config = dict(
    loss='softmax',
    encoder_activation='swiglu',
    encoder_fused_qkv=True,
    encoder_qk_norm=True,
    encoder_kernel_size=15,
    text_encoder_activation='squared_relu',
    text_encoder_fused_qkv=False,
    text_encoder_qk_norm=False,
    text_encoder_kv_group_size=2,
    text_encoder_positions='rope',
    beta2=0.99,
    lr_schedule='poly',
)
Rows from block 2 of the audio encoder of a small contrastive audio-text model, named by matrix and row number. Rows with one number belong to one neuron. Each number is 50 + 10 x the weight over its row's rms, rounded and kept within 0 to 99. All counts start at 0. After the name is the row's rms in percent of the matrix's.
After each neuron's rows are labels from the 100 clips, of 14848, where the neuron reaches its largest size: "lies over" is the class under the peak. Only what is clearly more common there than usual is listed. The data: strings of digits, spoken by a formant synthesiser in many voices. In brackets: how many of the 100.
# gate: first MLP gate (encoder.blocks.2.ff1.gate.weight, 336x128), inputs 0-63
# fc1: first MLP up (encoder.blocks.2.ff1.fc1.weight, 336x128), inputs 0-63
# fc2: first MLP down (encoder.blocks.2.ff1.fc2.weight, 128x336, transposed), outputs 0-63

gate.203 105:53 37 54 45 49 33 57 48 46 41 57 66 42 53 57 58 60 55 43 47 57 58 74 46 65 57 40 47 67 57 52 57 57 61 59 43 58 54 70 30 57 53 32 62 43 45 36 54 51 34 55 62 48 51 46 62 41 46 60 39 33 43 39 36
fc1.203 103:44 71 49 35 45 53 65 44 59 48 50 49 52 60 48 50 54 39 50 63 64 57 34 52 38 54 34 56 49 51 65 57 57 48 35 31 58 34 36 55 51 62 57 55 45 53 56 61 43 68 54 48 34 59 36 50 42 43 55 56 28 38 69 51
fc2.203 099:62 32 61 46 43 63 55 58 57 55 51 42 58 30 47 54 45 54 44 23 62 50 57 42 56 44 36 61 41 56 39 35 58 69 65 48 42 54 44 42 75 43 44 62 58 59 52 43 57 43 60 37 34 38 64 30 28 47 61 54 52 43 24 34
lies over: /k/ (74)

gate.161 102:52 62 39 44 48 50 51 47 55 51 67 46 57 49 53 43 62 61 33 42 51 25 36 47 51 62 40 49 44 63 25 49 44 51 51 39 63 62 43 50 37 29 42 49 50 43 60 40 68 57 41 52 40 49 42 49 67 42 39 49 29 44 49 44
fc1.161 107:35 46 45 28 49 41 53 53 51 46 48 44 54 37 50 67 57 52 55 61 27 40 63 62 40 33 57 38 51 50 52 52 53 32 45 50 38 61 41 43 46 52 36 52 69 46 45 45 47 49 40 28 39 52 59 48 54 34 37 64 39 45 33 41
fc2.161 109:46 51 36 57 39 43 56 51 57 47 46 55 52 50 47 39 42 43 41 34 35 48 48 52 44 48 50 30 47 46 58 50 40 48 57 69 61 33 55 51 47 61 44 26 53 65 49 54 49 62 52 48 63 56 53 37 34 42 38 53 55 38 45 61
lies over: /n/ (33)

gate.215 112:62 61 41 48 60 55 28 57 47 62 49 49 37 28 58 43 66 56 35 37 58 63 53 41 50 62 54 40 42 29 39 41 69 61 50 48 53 47 61 52 44 54 42 36 36 46 42 53 38 58 56 56 45 50 59 63 53 64 47 54 40 52 52 52
fc1.215 116:43 62 65 66 58 34 59 39 51 42 42 51 50 53 52 66 45 68 53 40 44 43 56 42 35 63 58 50 62 61 62 57 38 49 47 40 36 55 32 49 63 55 45 61 55 41 61 45 42 69 59 56 49 54 56 61 47 66 51 65 48 33 45 57
fc2.215 112:62 56 57 48 48 59 45 37 33 45 55 69 39 46 45 43 53 31 49 56 53 55 58 29 62 44 55 45 48 62 53 40 37 74 42 46 63 56 59 58 45 45 51 28 47 56 36 58 36 48 66 50 51 61 48 32 38 43 38 71 54 43 58 69
lies over: /ɪ/ (57); /eɪ/ (30)

gate.261 097:41 39 53 48 45 67 52 62 51 58 40 58 55 43 50 53 55 55 49 45 51 54 41 55 47 52 38 47 58 41 74 41 58 27 45 53 52 29 45 57 54 55 66 37 44 66 46 63 39 34 50 42 23 46 38 52 70 34 48 62 32 57 69 44
fc1.261 108:57 60 36 52 31 60 42 64 70 74 63 57 42 48 43 59 34 37 49 46 51 33 30 61 39 33 61 42 58 44 58 43 43 43 39 41 54 61 62 46 39 49 45 47 52 59 40 53 51 39 38 63 49 56 49 60 52 70 42 60 53 50 32 57
fc2.261 102:39 38 53 35 52 57 32 54 56 47 60 39 47 60 49 64 74 52 45 57 63 47 58 54 40 55 51 51 78 31 36 35 55 44 69 49 40 47 40 49 72 49 43 47 42 42 59 56 68 48 57 44 40 38 56 49 54 56 54 43 42 48 61 43
lies over: /ɹ/ (54)

gate.187 104:43 57 48 47 56 44 42 54 74 46 66 40 32 30 31 42 46 57 41 43 53 35 65 44 34 58 46 59 48 59 33 57 48 59 59 58 31 39 51 49 45 48 63 38 46 49 63 58 64 50 41 70 49 58 63 38 50 52 40 43 68 58 53 46
fc1.187 102:47 68 35 38 41 53 47 64 63 62 56 40 57 41 48 43 48 47 56 49 60 43 39 53 57 41 43 52 53 59 36 40 47 65 36 64 38 42 61 52 62 51 57 41 57 50 60 37 57 50 52 69 53 55 65 56 43 58 55 46 58 53 62 50
fc2.187 094:69 41 71 77 42 56 45 72 55 44 79 41 49 58 50 33 44 43 48 45 52 52 53 43 49 55 45 51 43 60 59 48 60 52 58 51 54 50 72 56 55 42 50 59 45 55 54 62 55 50 54 55 56 64 58 36 67 27 41 60 36 45 60 46
lies over: /u/ (69)

gate.118 097:42 32 43 51 70 64 42 44 59 51 46 37 45 44 61 58 63 67 43 60 43 40 59 56 60 43 55 55 46 70 45 51 44 67 47 58 51 64 62 39 49 70 38 45 52 26 53 43 38 40 50 38 59 37 48 49 42 43 62 62 34 58 55 59
fc1.118 096:57 53 63 65 71 58 40 24 49 48 39 59 59 44 28 56 58 56 45 48 50 41 44 62 64 64 49 41 66 73 62 31 55 56 43 27 59 52 55 48 59 55 28 63 45 44 37 59 42 31 43 54 46 53 55 59 59 46 47 65 47 46 30 66
fc2.118 089:40 46 53 56 47 56 43 42 54 60 60 46 48 42 40 46 43 56 60 58 52 38 40 46 61 51 32 39 62 50 47 48 59 46 41 50 35 50 62 55 47 31 30 41 44 47 47 60 57 61 56 39 56 53 45 65 56 51 59 63 45 55 51 50
lies over: /ɪ/ (97)

gate.320 100:49 39 37 66 28 63 55 61 52 42 58 47 53 54 60 37 42 39 46 38 53 50 37 42 43 49 43 37 49 45 40 53 35 56 48 45 65 64 43 34 39 50 35 54 40 47 34 43 54 53 51 52 32 46 53 51 55 60 65 65 52 57 73 48
fc1.320 103:47 51 41 43 61 64 51 38 45 41 45 51 35 54 48 42 53 59 59 46 52 47 65 30 58 48 35 47 41 63 51 52 44 68 36 52 55 45 47 59 39 58 44 60 61 39 59 59 42 53 54 42 53 52 20 53 55 33 55 50 60 40 46 72
fc2.320 099:63 42 55 59 49 62 44 56 62 64 48 46 52 51 43 46 46 45 45 45 56 38 52 34 45 56 46 63 43 53 61 52 54 36 50 47 35 60 50 35 49 40 68 55 49 56 44 40 67 41 35 38 47 35 66 56 44 46 38 65 29 50 72 61
lies over: silence (79)

gate.108 108:45 47 58 52 32 44 31 46 38 54 45 34 50 43 43 60 47 53 58 43 46 54 45 25 35 59 49 54 48 36 58 47 47 38 58 67 49 42 55 55 64 55 54 60 44 64 49 66 45 33 47 51 62 46 45 50 48 31 57 68 55 33 58 46
fc1.108 099:64 45 53 31 39 45 63 48 40 52 60 48 56 44 71 43 60 54 53 68 52 56 53 57 61 43 45 43 53 33 42 58 29 52 54 48 37 53 55 38 60 51 50 52 50 45 41 46 39 64 48 36 66 40 40 45 46 51 40 59 47 52 63 48
fc2.108 108:70 42 43 54 49 53 46 47 52 49 61 50 33 27 66 56 50 34 23 54 69 25 51 47 45 69 59 68 53 58 38 56 62 64 55 54 49 50 52 49 49 38 64 56 49 51 53 58 41 39 56 61 59 37 54 48 54 58 58 43 72 58 50 43
lies over: /ʌ/ (65)

gate.85 104:40 51 62 39 42 53 58 46 39 60 47 43 64 53 56 45 53 61 56 59 59 48 35 39 62 51 54 47 56 44 53 65 43 45 49 42 23 63 54 53 46 59 39 51 46 52 68 51 38 53 65 54 25 34 69 56 61 41 34 54 52 61 41 48
fc1.85 108:62 52 43 43 70 56 64 48 68 50 44 55 35 28 60 56 56 46 57 49 42 56 66 65 38 29 30 66 63 28 41 46 52 50 54 49 54 41 60 52 42 54 51 37 51 51 42 67 64 25 41 53 44 47 36 55 36 51 50 61 50 58 44 48
fc2.85 103:50 53 51 50 61 56 41 61 39 56 57 57 52 57 52 66 46 55 51 51 61 59 43 46 40 42 40 66 64 59 59 58 34 37 67 44 45 68 44 43 52 55 43 41 54 38 37 62 52 54 51 61 37 53 66 47 44 45 48 55 51 53 35 53
lies over: /ʌ/ (61); /ɔ/ (28)

gate.119 100:52 57 67 64 61 49 57 37 83 63 59 55 50 58 63 29 51 54 56 41 34 48 47 30 38 43 39 48 48 48 52 51 46 51 61 56 50 55 47 49 48 61 61 41 40 63 65 54 56 50 37 35 34 25 45 57 51 36 46 58 48 34 55 37
fc1.119 105:49 40 44 54 44 58 33 40 60 50 40 28 55 50 31 32 41 53 52 32 63 47 38 33 52 39 46 33 39 61 59 42 60 41 42 54 39 50 29 51 32 27 39 52 55 53 51 39 38 60 44 37 49 38 36 55 52 50 65 65 45 49 58 47
fc2.119 102:59 40 51 58 42 40 57 48 47 52 55 59 49 46 68 33 54 39 42 58 66 51 59 55 56 77 61 56 47 59 41 50 71 50 55 58 38 49 45 63 68 45 48 44 63 59 68 49 40 44 41 62 43 53 58 53 33 51 36 52 51 28 61 38
lies over: /v/ (66); /ə/ (34)

gate.173 090:51 45 45 54 59 50 34 39 24 44 54 55 45 30 49 56 66 48 42 46 60 48 54 43 42 49 32 47 59 41 70 41 36 60 55 50 39 55 43 56 44 59 50 56 49 34 44 57 36 41 61 46 40 47 40 59 40 44 38 47 47 46 65 48
fc1.173 099:32 52 52 54 56 47 57 61 38 33 46 48 52 53 65 63 48 23 50 54 54 54 55 36 51 52 56 26 65 44 55 52 37 27 28 50 36 44 53 60 53 46 56 65 46 47 66 26 64 50 51 42 49 29 44 54 44 48 40 57 47 27 43 65
fc2.173 098:70 57 42 49 62 33 64 54 45 59 33 51 66 51 45 38 46 42 55 63 65 55 38 56 47 50 41 59 50 75 42 45 39 47 55 76 56 58 47 48 33 47 53 26 53 50 39 50 43 37 59 67 47 51 49 50 51 47 73 33 48 50 67 57
lies over: /k/ (100)

gate.36 105:52 51 44 55 29 41 42 42 48 40 44 42 57 34 48 27 54 48 44 47 45 46 56 54 58 57 47 47 43 54 41 51 34 46 64 56 52 52 42 35 63 29 55 54 38 57 41 53 39 57 40 48 46 46 32 39 63 40 45 43 44 52 44 60
fc1.36 112:41 49 47 53 51 61 38 57 22 46 45 57 58 53 32 62 59 42 58 49 52 38 43 43 46 52 57 71 51 58 33 60 66 63 52 47 67 42 49 54 62 48 35 47 43 40 48 57 38 60 45 57 73 52 74 58 49 68 64 34 65 51 40 31
fc2.36 113:64 44 61 51 46 57 50 63 47 49 57 64 37 74 50 38 41 58 38 43 53 57 52 60 42 28 57 59 43 49 59 50 44 41 67 46 46 42 36 54 50 62 43 63 39 54 44 45 73 55 62 45 39 45 51 66 47 49 38 54 50 67 38 56
lies over: /v/ (65); /ɹ/ (35)

gate.234 094:72 48 35 46 36 27 48 46 36 59 50 43 32 54 59 57 39 36 38 45 38 62 57 33 54 46 63 34 64 44 43 47 57 52 45 54 53 46 46 36 53 44 41 48 53 59 50 45 61 59 43 62 47 42 41 53 60 35 41 34 45 56 64 46
fc1.234 104:58 47 42 58 41 43 27 40 39 58 50 34 45 49 40 54 37 46 48 53 42 54 54 45 35 50 49 38 60 59 63 60 54 49 61 50 50 50 46 63 57 38 59 58 49 61 78 69 42 58 59 42 55 32 53 56 42 54 42 43 46 58 45 52
fc2.234 099:46 61 53 55 57 55 55 61 46 56 58 58 42 36 72 57 54 49 56 55 66 65 65 61 45 58 56 52 47 54 26 46 60 68 59 57 60 45 49 40 45 53 45 65 44 39 60 47 56 55 43 37 41 48 56 37 39 48 75 57 57 67 47 47
lies over: /u/ (66)

gate.265 093:45 47 38 44 54 46 63 52 55 48 58 53 48 58 43 53 51 51 36 45 42 55 56 34 50 45 51 61 52 50 63 48 60 67 56 66 43 60 56 47 62 46 44 22 57 58 48 41 59 50 58 50 33 60 53 49 43 38 56 40 34 38 59 56
fc1.265 095:32 43 58 48 59 66 39 61 52 54 57 53 30 48 42 31 44 46 38 39 41 42 47 53 59 63 45 51 48 71 46 37 43 48 34 63 35 60 57 51 54 50 49 46 56 45 40 46 57 34 46 42 60 51 48 49 54 56 61 25 40 57 35 55
fc2.265 107:45 47 54 26 53 46 54 46 65 43 49 37 64 65 37 77 44 56 49 56 42 40 53 57 42 54 38 54 70 59 54 62 47 63 63 55 40 46 43 54 44 39 46 43 46 50 53 65 49 60 56 56 59 57 46 52 56 49 43 55 47 61 44 28
lies over: /ɹ/ (91)

gate.163 085:44 36 64 39 49 53 58 48 61 37 44 34 52 43 48 41 60 60 63 39 66 54 61 56 39 49 40 51 33 60 45 43 49 64 68 59 38 33 35 51 44 66 51 64 45 45 51 49 59 66 56 55 59 43 47 50 60 32 49 46 49 59 54 46
fc1.163 089:57 37 47 38 45 56 57 49 52 38 48 40 45 35 41 43 54 63 59 50 40 73 47 49 50 48 54 26 58 40 45 65 50 30 57 47 66 49 52 46 69 42 68 62 63 47 39 53 65 43 75 31 56 52 56 37 38 38 66 42 48 44 52 54
fc2.163 092:47 63 39 52 67 37 37 34 43 69 34 49 48 71 65 45 43 42 40 53 57 47 48 37 53 51 62 52 48 61 74 45 38 51 68 49 47 45 48 43 32 52 59 42 48 52 41 45 43 61 41 56 68 43 42 71 63 28 48 52 58 58 50 50
lies over: /ɹ/ (55)

gate.174 102:39 55 59 52 63 53 72 48 54 61 56 43 71 43 55 59 64 46 50 57 44 63 48 44 52 40 49 60 62 37 70 55 70 57 57 34 65 46 58 31 48 46 50 37 55 56 49 43 46 56 40 47 43 49 47 48 49 42 51 42 40 27 66 51
fc1.174 107:41 60 50 33 62 47 55 53 66 67 65 49 66 41 45 48 52 58 39 42 41 65 57 24 60 43 54 48 40 47 69 57 60 50 48 47 49 36 52 39 48 58 57 34 63 46 66 55 41 64 48 62 52 52 48 39 55 49 53 69 43 41 64 54
fc2.174 104:47 65 50 60 38 61 51 59 51 60 63 36 56 53 36 30 56 48 61 57 46 63 50 41 43 51 59 66 24 38 49 35 39 45 50 44 57 49 38 56 35 58 59 59 49 62 43 39 51 56 61 44 42 63 35 49 51 49 48 34 60 66 59 60
lies over: /ɹ/ (100)

gate.77 107:48 57 46 51 45 56 44 66 38 37 65 29 50 47 38 53 58 44 47 47 40 30 60 53 52 52 55 39 38 39 51 42 64 69 46 48 37 60 51 59 40 63 49 42 66 50 37 49 54 55 52 51 48 40 60 50 62 69 61 47 49 66 51 47
fc1.77 108:60 40 56 53 43 44 52 58 63 66 44 54 52 50 53 44 42 51 66 43 61 47 40 45 63 40 44 60 45 37 31 53 62 26 53 58 46 47 53 68 30 49 45 50 53 50 67 54 47 57 49 56 64 60 59 54 55 53 63 40 45 50 58 40
fc2.77 110:49 60 41 39 41 63 62 53 75 44 42 48 44 49 42 56 54 42 38 53 61 53 61 49 28 62 69 42 46 47 62 41 39 50 39 41 46 41 37 28 41 50 57 63 52 53 47 43 56 59 43 44 57 49 51 39 71 42 60 40 49 62 37 55
lies over: /ɪ/ (43); /ɛ/ (32)

gate.251 088:52 69 61 68 38 65 41 40 60 50 51 37 40 64 75 37 47 46 52 52 44 37 42 65 44 54 60 28 28 37 41 41 42 56 56 49 30 52 51 64 55 53 60 50 48 56 68 56 49 29 65 42 49 31 47 40 52 35 53 38 51 39 55 50
fc1.251 088:58 38 51 51 45 56 57 47 54 50 61 43 63 77 50 33 55 63 47 52 57 36 51 48 33 41 57 55 63 31 47 38 30 43 56 47 77 59 53 56 49 43 56 55 60 55 42 70 59 49 45 55 45 47 41 30 40 40 60 46 50 48 60 58
fc2.251 082:59 53 34 49 50 45 51 43 48 65 51 48 38 33 62 64 40 41 34 46 63 56 49 37 41 46 56 50 52 53 48 57 40 47 40 43 44 55 75 42 38 43 55 41 45 52 46 41 52 50 57 70 37 72 62 44 52 45 32 70 45 57 47 41
lies over: /v/ (83)

gate.57 100:48 48 59 70 43 42 50 44 35 57 36 58 40 36 56 65 45 45 52 39 49 54 47 71 66 65 50 35 56 58 52 53 46 52 30 30 39 51 63 42 56 46 58 62 53 37 49 44 44 57 56 63 54 47 49 74 58 54 50 61 44 41 40 52
fc1.57 099:65 52 53 53 40 27 47 45 54 36 52 47 50 68 53 55 67 30 55 56 48 47 60 31 50 57 40 60 41 54 38 38 52 41 52 35 49 54 44 41 29 45 32 55 52 50 25 34 54 62 45 67 60 37 39 52 42 47 47 46 60 44 58 38
fc2.57 094:53 53 40 68 48 41 52 52 50 57 48 58 54 67 40 57 71 51 33 57 55 57 39 45 44 28 32 55 44 50 49 60 64 58 58 56 57 47 53 44 47 61 52 48 30 42 65 59 50 35 54 43 59 49 65 41 60 55 66 26 40 39 42 47
lies over: /k/ (75)

gate.166 106:38 54 51 41 44 69 62 44 49 58 48 62 41 50 40 46 49 48 45 46 63 43 57 56 66 49 68 36 66 58 51 38 58 38 42 45 34 54 49 60 57 60 46 45 52 39 42 42 37 51 53 40 70 45 42 52 56 61 65 65 64 49 54 50
fc1.166 100:40 65 52 56 56 34 46 57 55 48 55 76 43 39 63 56 45 64 48 53 35 73 42 51 43 40 48 47 37 51 57 62 49 68 43 61 35 43 52 47 47 75 37 55 47 50 53 61 53 52 46 52 62 34 51 45 51 47 50 44 42 56 39 35
fc2.166 106:42 65 55 43 52 46 54 48 47 40 44 53 55 72 57 57 36 45 60 60 47 35 57 53 34 51 45 42 54 44 37 36 42 50 47 58 66 52 41 53 60 40 38 39 55 58 48 65 39 54 60 47 58 53 59 50 43 51 34 35 57 33 27 41
lies over: /ʌ/ (58)

gate.138 097:45 52 62 48 42 51 53 56 60 40 43 47 46 55 43 53 71 30 28 54 69 47 46 41 59 47 68 32 44 46 44 28 41 34 39 41 56 50 39 53 42 64 19 49 60 50 43 40 50 68 60 47 45 45 49 49 58 60 60 50 43 46 52 51
fc1.138 098:49 32 58 39 64 61 55 46 46 39 46 51 58 61 32 30 55 39 50 48 42 29 80 44 67 62 61 61 51 44 41 56 42 34 54 59 41 40 35 64 51 50 43 43 38 50 69 57 47 57 62 52 62 65 43 50 36 55 71 56 41 55 43 53
fc2.138 097:45 60 60 44 40 60 47 48 46 54 60 52 19 31 53 50 49 70 40 39 54 41 60 55 58 58 76 48 61 55 44 54 37 54 56 41 76 41 74 54 37 62 48 58 50 44 42 59 48 71 28 45 39 69 50 69 46 52 47 48 42 62 55 59
lies over: /ʌ/ (100)

gate.263 097:48 61 55 41 42 36 43 58 64 58 48 58 67 44 59 58 39 47 47 42 56 76 51 57 49 46 55 43 39 59 48 46 45 34 62 52 62 48 47 42 39 45 39 52 53 41 46 54 68 43 58 57 30 44 61 56 62 58 61 48 46 38 56 42
fc1.263 103:55 47 34 68 52 38 51 30 42 43 54 50 51 34 50 53 52 62 49 57 54 64 60 64 46 57 36 56 44 55 66 43 44 38 49 26 47 63 62 55 29 42 46 50 48 22 40 42 59 34 61 44 52 53 51 58 63 51 51 50 69 36 41 64
fc2.263 096:48 42 50 59 62 30 44 53 42 51 45 50 48 74 47 62 47 48 45 54 50 54 46 28 56 47 49 69 54 62 55 57 52 48 46 56 35 56 40 36 66 56 66 58 49 40 51 58 52 53 45 63 49 39 31 35 41 40 47 41 58 72 32 60
lies over: /n/ (70)

gate.105 101:54 62 48 46 59 51 44 55 71 68 44 29 60 48 42 54 32 53 57 42 48 39 48 39 43 42 49 52 60 39 67 42 29 52 41 60 48 52 52 34 41 53 37 56 63 33 48 50 56 43 41 50 59 29 38 66 42 57 38 52 49 43 40 41
fc1.105 102:66 30 60 46 57 53 27 63 55 57 49 55 30 35 56 42 51 28 54 72 40 41 44 37 59 63 34 41 39 51 39 70 47 57 37 64 52 45 44 53 61 49 51 61 48 43 47 64 57 60 44 55 49 52 65 59 61 64 58 32 46 59 41 51
fc2.105 096:58 64 42 67 56 51 49 49 56 43 64 51 56 61 38 45 59 34 42 50 34 45 57 54 61 62 44 33 66 61 57 50 54 56 32 34 49 56 73 28 42 45 38 44 48 61 62 50 51 41 49 58 66 54 58 54 52 47 49 65 48 45 47 49
lies over: silence (76)

gate.283 094:46 56 64 37 61 39 55 58 58 62 45 39 56 28 41 51 60 61 48 46 50 43 43 50 49 48 41 46 52 50 60 50 43 35 45 43 25 66 44 37 32 53 39 49 67 55 46 40 69 42 63 56 53 46 48 46 51 58 32 54 40 63 53 54
fc1.283 081:44 59 53 55 41 57 37 50 36 52 50 43 45 55 49 56 37 39 52 54 51 47 65 42 69 28 57 68 51 50 57 59 56 37 56 54 35 44 61 52 46 56 45 58 52 46 36 46 41 34 66 71 68 52 35 58 29 53 49 48 38 50 61 47
fc2.283 086:64 41 46 53 54 44 60 42 45 55 55 44 35 61 66 51 40 48 58 53 48 63 52 62 49 64 45 58 31 50 59 43 45 38 59 51 59 36 69 48 67 66 40 48 69 52 51 40 58 48 49 54 45 45 52 60 66 41 52 44 60 50 63 50
lies over: /n/ (46)

gate.233 089:38 59 33 45 32 63 59 49 47 59 44 57 53 45 64 46 52 61 54 62 58 38 43 34 27 51 47 43 49 53 47 52 63 34 42 48 43 51 51 44 38 57 40 51 55 46 25 46 49 57 55 37 56 53 41 54 52 50 38 55 42 49 69 54
fc1.233 088:50 50 44 47 50 67 47 34 66 35 64 49 57 35 48 53 61 57 36 45 61 56 68 45 54 42 39 40 60 41 46 58 53 58 52 55 51 72 47 44 46 68 43 45 47 48 42 50 37 45 69 39 55 71 54 41 43 51 37 48 71 52 38 58
fc2.233 086:65 47 59 49 42 62 36 57 37 48 59 52 33 43 29 28 49 62 42 51 50 39 53 41 69 41 53 46 40 60 42 49 65 57 51 46 32 30 51 51 63 62 32 63 56 57 62 43 52 40 42 49 48 45 40 50 38 44 47 33 37 50 54 57
lies over: /n/ (31)

gate.274 099:53 63 52 39 63 56 70 57 50 47 47 34 59 64 50 55 62 74 53 62 47 50 61 41 29 37 59 59 60 27 56 22 47 49 36 52 31 47 55 44 50 41 58 42 38 30 65 48 45 41 49 53 34 36 37 60 60 41 33 52 43 51 43 52
fc1.274 105:38 80 42 58 57 53 49 33 50 64 60 44 61 59 48 42 26 52 63 56 46 43 48 47 40 54 49 47 51 62 52 36 47 66 40 41 50 58 37 50 33 44 36 46 49 34 46 32 58 45 68 35 48 44 45 57 44 64 56 42 59 31 46 41
fc2.274 093:46 34 45 46 43 47 57 50 44 36 30 34 46 34 55 63 49 44 45 54 68 42 36 59 41 50 63 52 62 57 40 53 56 55 67 68 60 61 30 52 48 48 54 50 59 47 51 53 49 53 53 41 50 39 45 49 37 53 52 43 60 64 42 64
lies over: silence (98)

gate.80 091:37 38 36 48 38 42 45 57 36 40 43 43 60 42 47 47 63 59 56 51 57 51 49 41 46 59 60 37 51 56 54 48 59 44 53 37 47 42 33 62 49 60 32 56 49 38 62 55 41 51 55 27 49 39 59 42 36 58 60 54 60 38 48 44
fc1.80 092:51 53 62 33 38 37 66 46 39 44 52 51 48 63 54 61 51 60 35 52 36 57 51 50 39 53 70 49 50 36 28 41 29 55 39 38 47 60 28 64 55 65 44 56 36 45 68 31 48 68 67 54 51 45 46 52 40 72 54 65 54 56 52 57
fc2.80 099:59 49 60 28 42 55 56 41 56 64 53 36 49 42 46 59 29 50 63 47 58 55 43 43 65 72 67 50 51 42 40 69 46 43 42 52 37 60 58 47 52 27 74 69 60 54 36 46 56 49 38 42 52 49 42 47 64 55 43 49 53 53 58 54
lies over: /ʌ/ (68)

gate.67 088:55 57 39 55 69 38 53 50 41 58 46 40 70 41 59 58 35 62 57 52 62 57 36 53 75 31 31 63 40 46 44 50 38 60 39 44 66 35 53 56 48 52 44 60 56 52 55 30 59 56 54 49 52 36 50 66 64 55 48 56 56 41 55 37
fc1.67 089:53 58 44 63 45 39 37 38 55 43 66 42 53 67 49 43 60 56 53 56 31 39 58 56 35 50 50 55 60 41 54 32 36 58 42 34 36 51 55 24 44 43 38 48 56 47 57 49 56 40 38 36 48 47 61 56 69 61 35 32 57 46 69 53
fc2.67 089:42 51 35 42 54 44 37 46 42 52 57 64 49 53 51 52 50 48 59 61 63 35 36 53 53 55 55 41 44 67 67 51 51 46 56 47 51 39 35 63 59 60 36 51 42 44 39 51 40 58 37 57 55 49 43 52 53 43 47 31 69 49 32 46
lies over: silence (91)

gate.123 094:53 69 55 55 62 57 70 67 34 57 45 48 48 53 70 50 51 53 43 48 37 39 65 56 52 60 54 48 48 41 49 67 40 43 52 46 23 53 47 58 41 52 35 57 54 50 48 58 61 57 48 61 52 50 38 55 68 61 41 30 55 34 53 32
fc1.123 100:51 52 50 52 70 64 65 57 64 44 53 40 47 54 54 49 41 49 64 61 43 70 55 46 38 27 54 57 58 33 39 62 31 39 38 56 48 62 46 43 53 44 46 47 40 42 53 56 71 43 44 46 48 49 53 58 62 37 47 46 30 58 66 39
fc2.123 105:38 49 44 49 43 67 44 42 55 56 45 60 51 41 50 48 66 62 43 47 56 57 50 42 62 36 45 58 55 51 43 56 57 80 34 58 51 50 68 44 53 54 39 60 42 48 48 41 46 49 69 44 51 44 46 54 53 66 62 56 36 63 38 60
lies over: /aɪ/ (90)

gate.223 110:51 47 54 58 64 57 45 46 62 65 45 46 45 68 78 33 54 50 47 61 28 58 50 53 55 44 52 49 51 43 46 40 37 68 57 52 56 56 41 48 39 64 60 72 46 56 52 62 46 50 55 42 36 31 39 47 51 42 41 61 46 54 64 51
fc1.223 101:51 39 49 51 48 56 43 55 63 50 42 21 55 60 39 46 34 51 64 58 49 46 42 37 47 46 47 44 42 40 71 44 44 43 55 46 29 43 41 37 50 30 59 56 52 66 53 46 59 57 43 33 52 47 36 35 50 48 53 63 38 51 62 52
fc2.223 111:79 59 50 58 51 48 57 53 49 54 45 58 47 31 56 42 31 37 43 49 53 49 43 30 51 54 38 60 36 70 36 59 57 55 35 58 63 46 56 48 58 49 68 47 57 47 42 45 43 62 48 54 54 45 43 48 43 41 66 55 48 27 52 64
lies over: /v/ (75)

gate.177 107:33 57 63 41 54 66 64 56 37 26 52 40 52 40 68 45 43 55 56 59 53 37 56 55 58 62 65 55 60 54 32 64 46 51 43 46 33 53 52 53 57 44 55 52 62 53 58 46 47 41 69 58 49 33 59 41 53 44 63 57 41 62 47 54
fc1.177 101:34 33 52 52 52 60 47 61 45 59 65 41 49 52 41 52 43 71 54 53 67 65 48 52 42 57 66 47 49 44 64 72 53 46 41 31 64 56 69 64 52 45 49 49 52 69 60 42 55 60 68 50 37 71 63 56 54 48 53 61 47 65 56 49
fc2.177 108:54 45 60 35 42 47 78 44 59 42 60 41 47 52 54 44 53 39 51 57 51 36 45 46 73 51 63 53 64 51 47 52 71 47 57 50 44 52 42 52 51 47 42 49 54 30 49 59 33 52 35 54 56 40 53 51 55 44 56 46 51 64 47 47
lies over: /aɪ/ (59); /ʌ/ (30)